Weights of a small image classifier: 5.14M parameters, batches of 128.
Rows from block 4, named by matrix and row number. Each number is 128 + 32 x the weight over its row's rms, rounded and kept within 0 to 255. All counts start at 0. After the name is the row's rms in percent of the matrix's.
# f: depthwise 7x7 conv (model.blocks.4.mixer.f.weight, 192x1x7x7), a 7x7 kernel
f.0 099 [176 126  94 111 172 129 101 154 161 102 125 128 133 114 108 188  93 138  92  78  67 100 119  96 141 117 108  64 132 115 111  96  70 136 178 159 191 164 104 105 141 149 156 129 137 104 123 119  59]
f.1 137 [166 128  82  99 122  82  65  94 120  97  88  81 125 104 164 177  82 122 122 142  97 146 141  89 110 100  97 102 157 114  79  70  74  74  98 127 123 141 105  86 108 121  83  98 125 140 105 106 102]
f.2 083 [137  67 101 128 170 152 123  94  91  94  87 139 166  94  75  95  89  95  63  94 114  94 108 122 139 100 104 108  55 112 122 123 137 109  87 142 115  95  88  94 101  77 145 142 119 118  99 120  77]
f.3 100 [156 123 114 128 147 118 103 124  92 142 133 135 148 157 159  98 144 147 159 164 175 159 141 128 145 117 124 202 122 138 190 235 152 134 129 116 124 146 174 167 152 147  96 103 148 165 191 162 169]
f.4 085 [ 90  96 134 163 117 170 153 172  95 126 134 164 132 144 120 187 134 120 128  87 135  92 134 134 188 166 104 104 142 146 108 153 202 185 147 141 150 130 110 200 175 113 144 165 137  94 152 176  89]
f.5 079 [125 141 105 140 157 143 151 184 147 146 194 153 163 193 150 114 136 167  96 112 142 168 108 148 169 125 140 134 166 162 199 160 126 160 193 173 190 139 138 133 154 178  90 123 116 124 145 140 140]
f.6 103 [131  69 118  89 108 101 129 137 102 124 169 127 117 126 140 153 189 115 129 154  78 163 109  85 153 152 148 181 129 144 130  69  94 131 209 208 131 171 134  89 119 171 116  97 119 129 105 130 101]
f.7 112 [107 118 157 141 114 187 172 143 113 125 114 127 152 215 111  77 108 121  69  74 134 147 154 122 113  70  77 177 167 124 103 164 175  74  97 114 136 139 158 150 127 126 152 138  94 132 124 159 154]
f.8 089 [162 136 134 110 170 107  59 156 182 113 123 164 160  87 177 147  77 103 125 130  64 178 158  76 126 116 111  73 166 177 137 128 174 127 104 172 133 163 126 151 164 119 124 103 143 138 117 157 150]
f.9 154 [131 142 109  79 104 111  91 111 112  98  69 103 122  89  94  88  89  82 129 141 104  93  81 106  81  91 144 108  86  91 118 108  74 131 107 105  76  84 100 113 111 112 105 116 106  70 128  92  74]
f.10 092 [ 59 115 131 199 122  90 147 128 131 171 187 125  91 124 121  88 106 126 101 185 164 119 114 145  90  89 141 123 141 134 153  38 127 114 122 115 162 155 133 100  99 176 163 188 141 119 117 130 115]
f.11 111 [161 113 154 175 151 195 199 119 128 105 104 123 161 180 113 125 141 141  95 121 123  98 151 133 194 154 169 148 134 130 112 114 210 161 167 132 103 114  79 138 185 123 135 147  98  91 122 141  93]
f.12 082 [182 141  85 111 154 123 131 146  93 128 148 123  90 115 141  79 152 112 167  55  88 144  81 101 148 212  57  95 111 122 134 117 131 135  88 149 147  97 153 101  94 142  95 107 135 163 116  78 126]
f.13 110 [167 169 148 163 159 172 165 171 143  93 125 123 120 137 133 146 138 114 131 125  77 136 150 165 202 173 169 133 134 109 121 169 211 201 150 162 123  97 106 147 159 152 175 152 108 134 135 150 140]
f.14 109 [173 166 121 140  81 102 102 115 107  79 144  99 141 134  87 104 118 123 116 112 137 114 110 114 109  70  81 162 100 103 120 103 100  47 100 147 105 127 102 123 118 115 111  38  87  60 105 137 104]
f.15 101 [190 140 108 132 147  49 116 124 111 111 168 157 121 123 149 120 129 142 162 100  59 156 144 148 157 150  72  38 139 118 115  89  73  81 108 136 151 136 114  91 115 147  96 150 160 152 111 109 150]
f.16 084 [124 101 127 145 159 170 209  89 110 115 115 124 186 181  81 122 159 164 112 106 111 153 117 124 185 176 172 116 117 167 107 113 112 163 139 170 127  77  94  98 122  89 150 136 126 103  93  96  82]
f.17 121 [118 123  79  73  99  57  61 124 124 109 131 128  85  89 100 104  85 116 158 126 106  96 116 116 105 116  81  82 138 110 124 120  47  56  95 116 142 119 116 127  75 118 110  90 111 129 131 103 144]
f.18 091 [146 113  96 112 138 116 101  99 107 114 102 103 161 132 104  91  98  50  50 103 117 126 109 100  96  51 108 118 115 134 145 124  81  25  83 141 105 117 133 116 106 105 155 118 116 129 115 140 102]
f.19 110 [167 159 136 157 155 157 139 136 111 157 152 122 140 136 160 119 164 175 138 147 142 161 149 179 175 131 147 180 148 166 176 220 154 142 140 177 155 158 143 182 179 142 148 156 127 136 142 179 158]
f.20 102 [179  84  57 123 148 166 148 154 122  88  98 114 115 140  74  87 122 144  54  90 110  85 139 131 161 136 116 119 110 117 133 177 152 122 122 154 134  75 108 153 149  89 164 138  61  91 102 163 123]
f.21 086 [193 130  85 114 193 198  88 119  98  79  77 120 135  93 171 148 142 160 112 104 117 103 122 144 180 153 109 144 124 100 115 172 198 148 116 120 118 123 130 178 119  99  98 126  78 121 135 157 143]
f.22 095 [130 114 128 106  98 103 147 130 152 121 122 125 142 195  93 125  92  89  24  97 170  82 131 109 150 127 132 105 183 123  97 131 169 167 133 186 148 104 120 169 139  85 129 152 153  67 133 153 117]
f.23 091 [139 110 176 176 138 211 192  88  66 114 124 119 140 169  81  93 147  93  96 105 180 129 129 130 142 106 146 170 117 137 103 150 178 182 131 118 102  92  80 153 150  98 107 124 134 118 127 155 136]
f.24 137 [118 127 119 101 142 138 124 141 137  99  96 128 125  89 103 138 109 104 131  78  72  80 120  94 123 115  83  75  90  85  70 101 102 104 113 104  70  64  77 112  87  76 103 107  96  87 108 105 100]
f.25 068 [126  77 155 165 111 150 122 137  69 100 187 125 117 125 149 140  73 168 156 101  91 164 129 111 145 111 112 109 173 115  63 163 132  83 154 126 197 151 151 140 111 100  92 137 124 175 130 115  61]
f.26 111 [108  71 104 134  83 105  74 148 109 114 120 121  96  95 132  88  84  54  77  76  99 107  99  93  81  67  86 102 105 105 106 126 108  88  71 132 103 119 125 137  97  87 141 118 135 120 139 124 111]
f.27 098 [101 132 171 152  96  58 146 142 164 171 143 125 104  86  78 121 139 111 161 110  70  92 129  83  66 139 124  44 146 141  92  73 102 146 113 109 124 140 104  93 134 136 132 146 144 123  73 108 113]
f.28 105 [180 189 131 221 161 127 122 154 137 105 129 165 114 133 128  87 116 130 200 180 121 158 152 140 139 175 123 126  89 144 144 149 135 128 161  65  84 110 123 100 139 147 119 141 104 122 119 187 174]
f.29 104 [169 133 117 192 116  66 112 147 153 116 141 129 114 152 141 100  54 138 141 177 152 136 139 175 102 142 200 113 169 112 141 102 117 135  87 117 145 175 178 155 114 142 187 150 122 136 139  60 122]
f.30 079 [124 138  75  72 163  76  51 129 114 141 109 121 132  89 148  96  73 150 119 115  98  95 108 117 103 109  93 125 106 116 167 150  93  71  74 157 123 175 178 147  81  87 142 132 128 143 113  98 154]
f.31 101 [209 148 128 150 131 154 149 178 131 131 114  95  53 122 127  84 124 168 130  59  55 120  90 124 151 154  88  53  98 121 122 162 127 105  99 132 144 140 126  99 128 150 141  98 118 150 107  93 120]
f.32 102 [134 182 137 116 168 145  91 108 111  95 108  77 117 117 136 109  96 134 112  62  83 147 149 121 148  75  70 123 160 162 159 156  69  60 108 134 111 138 156 164 136 147 103  55 109 122 161 132 149]
f.33 093 [ 91 110  85 103 116  75  62  67  96 168 113  83 108 106 151  97 142 142 135 153 162 135 124 147  95 118 122 160 126 154 149 183  91 126 172  91  85 122 168 130 124 130 113  71 140 189 108 152 175]
f.34 094 [131 128 105  87  46 137 174 158 111 147 165 104 107 117 140 149 148 142 166 175 139 147 140 125 129 212 156  98 135 177  89 106 125 184 133 143 157  75 126 115 141 163  95 151 151 181 127 102 176]
f.35 072 [116  84  95 108 129 111  82 112  90 132 149 105 119 142 166 175 141 159 108 147 158 107 201 149 173 182 148 170  97 143 145 190 164 125 155 156 173  66 120 149  91 110  95 145 147 176 161 136 141]
f.36 087 [119 173 119 100 123 198 148  99  73 111  96 120 165 136 151  96  87 154 147  97 162 117 146 158 166 190 100  68 132 149 150 185 146 111  91  67 125  76 113 130  96 130 118 144 109  84 126 103 152]
f.37 079 [ 91  81 140 154 118 179 194 105 130 169 149 149 187 186 132 137 148 151  87 173 174 160 161 128 116 103 148 174 180 139 132 123 173 177 151 104  94 142 173 152 147 115 115 137 123 157  83 132 108]
f.38 064 [115 144 145  72 101  91 120 124 161 133 144 141 149 206 119 145 132 184  78 115  97 140 142 174 134 193 150  92 115 154 118 131 173 160 190 139 169 147 163 116 138 137 100 129  90 129  76 114  66]
f.39 095 [116 158 109  97 159 143 123 119 162 131  80 127 104  90 122 125  93  87  87 112 127  82  80  85 132 136 138  82 132 112  99 169 153 143  85  90  75  80 118 137  98  50  74  72  84 121 117 112 124]
f.40 095 [106  82 104  92  87 197 204 154 101 111 152 129 125 128 158 131 151 161 172 152 146 179 150 125 154 183 174 110 158 148 119 129 192 194 102 153 105 105 156 134 148 122 118 170 149 137 115 117 149]
f.41 102 [130 136 102 108 171  99  43 108 105  78 115 115  93 107 104  82  88  90  93  93 130 113 113 123 113  86 101 107 139 143 167 121 102  89  65  99  82 135 130 139  74  97 118  80 102 111 125 129 187]
f.42 104 [ 65 134 130  79  98  80  90 124 150 162 153 176 143  83 111 124 130 152 156 154 155 175 116 111  79  96 122 153 167 115 127  88  64  71 144 104 137 142 154 108  62 133 113 146 185 129 127 116 164]
f.43 122 [ 95 122 132 100  80  76 117  90 103 116  99 106  90  97 101 100 109 100 135 125  69  91  90  91 121 112 122  51 121 106  99  74  87 117 111 103 101 103  86  84  84  92  89 118 121 122 108  80  99]
f.44 096 [155 159 128 129 166 144 102 143 159 116  81  95  93 104 139 154 107 111 124 111 101  89 102 123 157 151 120  44 105 100 122 169 164 132 115  78  98  97 127 111  81  84  44 109  80 119 103  77 139]
f.45 092 [101 114 147 100  56 182 145 129 132 134 145 132 140 145 141 127 113 164 137 107 139 122 111 129 148 146 156 188  91  97 103 156 161 242 119 100 121 154 121 122 143 138 149 185 194 176 151 142 122]
f.46 089 [155 150 205 131 108  65 106  71 163 178  85  63 139 158 115 131  87 128  81 125 172 132 135 107  96 122 184 142 136 135 123 163  63 120 108 132 176 138 140 102 133 144 173 114 100 141 150 126 117]
f.47 110 [ 18 126 133 145  95 112 100  79 129 109  81 141 148 101 132 133  89  73 111 153  71 136 113 142  91 123 136 101  69 119 121  99  68 122 131  97  97 103 107  80 102 138 150 123 113 136 164 105  93]
f.48 105 [ 77  84 115 120 149 222 149 107  79  86  72 134 134 202 112 123  82 136  58  96 150 128 123 141 148  97 103 118 127  98 130 114 151 113 159 122  88 124  90 125  83 137 116 106 102 148 122 129  89]
f.49 107 [199 111  84 118 181 171 101 127 137  95  77 140 148 115 153 153 108 129  89 126  99 116 114 176 183 164 154 129 128 112 129 194 213 133 119 129 125 107 158 181 140 106 113  99  90 139 169 138 144]
f.50 087 [128 137  94 112  89 107  64 120  94 144 108 121 125  65 102 103  98 104 188 164 106 168  85 104  88 125 124  88 116 123 132 111  43  55 100 109 132 139 134  93  96 150  91 127 172 130 113 115 153]
f.51 092 [167 172 100  88 135  84  87 160 149 128 105  90  78 105  90 136 131 151 152  88  69  80  73 114 158 181 103  54 103 113 125 141 128 110  96 148 154 120  88  70 102 153 112 115 106 114 135 114 116]
f.52 080 [175 171 144 101 106  73  47 148 109 139 137 125 107  93 147 114 120 145 139 157 155 160 126 143 117  99 119 195 150 122 148 139  38 114  94 154 132 174 183 156  99  92 165 108 143 159 131 146 152]
f.53 085 [100 110 141 177 124 154 162  90 106 115 133 152 190 194 143 139 139 164 118 129 165 160 163 167  95  67 142 189 140 154 155  96 148 139 173 139 105 139 105 169 169 142 169 137  98 111 176 168  93]
f.54 094 [137 152 155 135 129 129 148  93 115 119 107 106 118 136 136 116 184 134 170  71 150  66 142 155 179  97  23 134  74  94 160 171  94 111 119  97  91 150 113 108 104  88 159 104 115  99 147 112 139]
f.55 098 [127 120 158 170 135 194 187 146 142 122 131 162 163 163 119 135 139 145 133 155 195 119 167 168 176 175 187 150 128 129 118 121 190 212 158 144 112 101  90 144 150 136 162 157 137 125 145 139 131]
f.56 095 [ 94 132 121  79  65  97 112 111 129 143 171 120  63 140 104 116 126 118 138 109 134 125  99 111 123 152 145  45  99  67 137  88 126 139 115 101 109 107 151  54  94  99  86 136 159 150  97  74 159]
f.57 085 [ 69  76 128 158 109 108 119  66  81 122 161 153 143 142 152  96 170 116  97 146 172 187 178 151  90  52 153 149 129 161 118 117  93 158 126 111 111 139 120 139 198 127 131 141 141 141 117 171 102]
f.58 097 [154 129 141  86 121 139 143 111 156 144 139 146 145 105 172 121 117 129 108 107 150 181 153 158 102  86 122 189 163 155 196 203 161 121 138 185 178 189 168 114 169 111 174 159 132 108 119 143 120]
f.59 092 [112 121 159 131 167  94 123 149 148 167 124 144 124 124  93 128 140 139  72 133 125 118 131  98 157 111 127 231 113 131 114 107  88 106 188 150 146 181 102  76  99 120 203 144 145 103  83 127  73]
f.60 079 [ 84  86 145 127 120 151 173 103  94 130 101 131 102 140  80 121 114 110  95  87 132  75 146  82 107  80 113 102  79 105  57  68  95 127 111 128 104  83  94 167 110  87 151 158 128  96 134  78 104]
f.61 095 [128 126 171 169  93 106 218 128 127 143 140 113 126 146 134 114 104 160 157 187 161  84 124 146  99 163 221 146 101 125 140  62 123 146 159 120 107  90 137  94 125 178 129 141 128 127  83 116 157]
f.62 090 [ 95  87 129 148 126 116 102  91  44 148  89  81 123  96 148 125 146  75  99 109 141 123 113 112  92 123  74 132  43  73  73 124  80  88  90 111 119 117 136 107 120 102 156 136 151 163 120 127 133]
f.63 090 [ 43  52 140 138  93 169 178 156  79 127 117 111 139 132  77 119 185 108  74  64 154  93  92  96 121 121  98 123  88 146 122 149 143 142 149 136 131 122 110 152 135  92 138 130 136 118 100 139  84]
f.64 121 [143 128  96 101 132  88  48 136  97 116 104 120 122  68 133  99  87  90 145 104  93 134 106  96  87  63  37  90 119 134 127 124  90  57 116 121 133 128 136 129 122 139  87  80 110 132 126 136 137]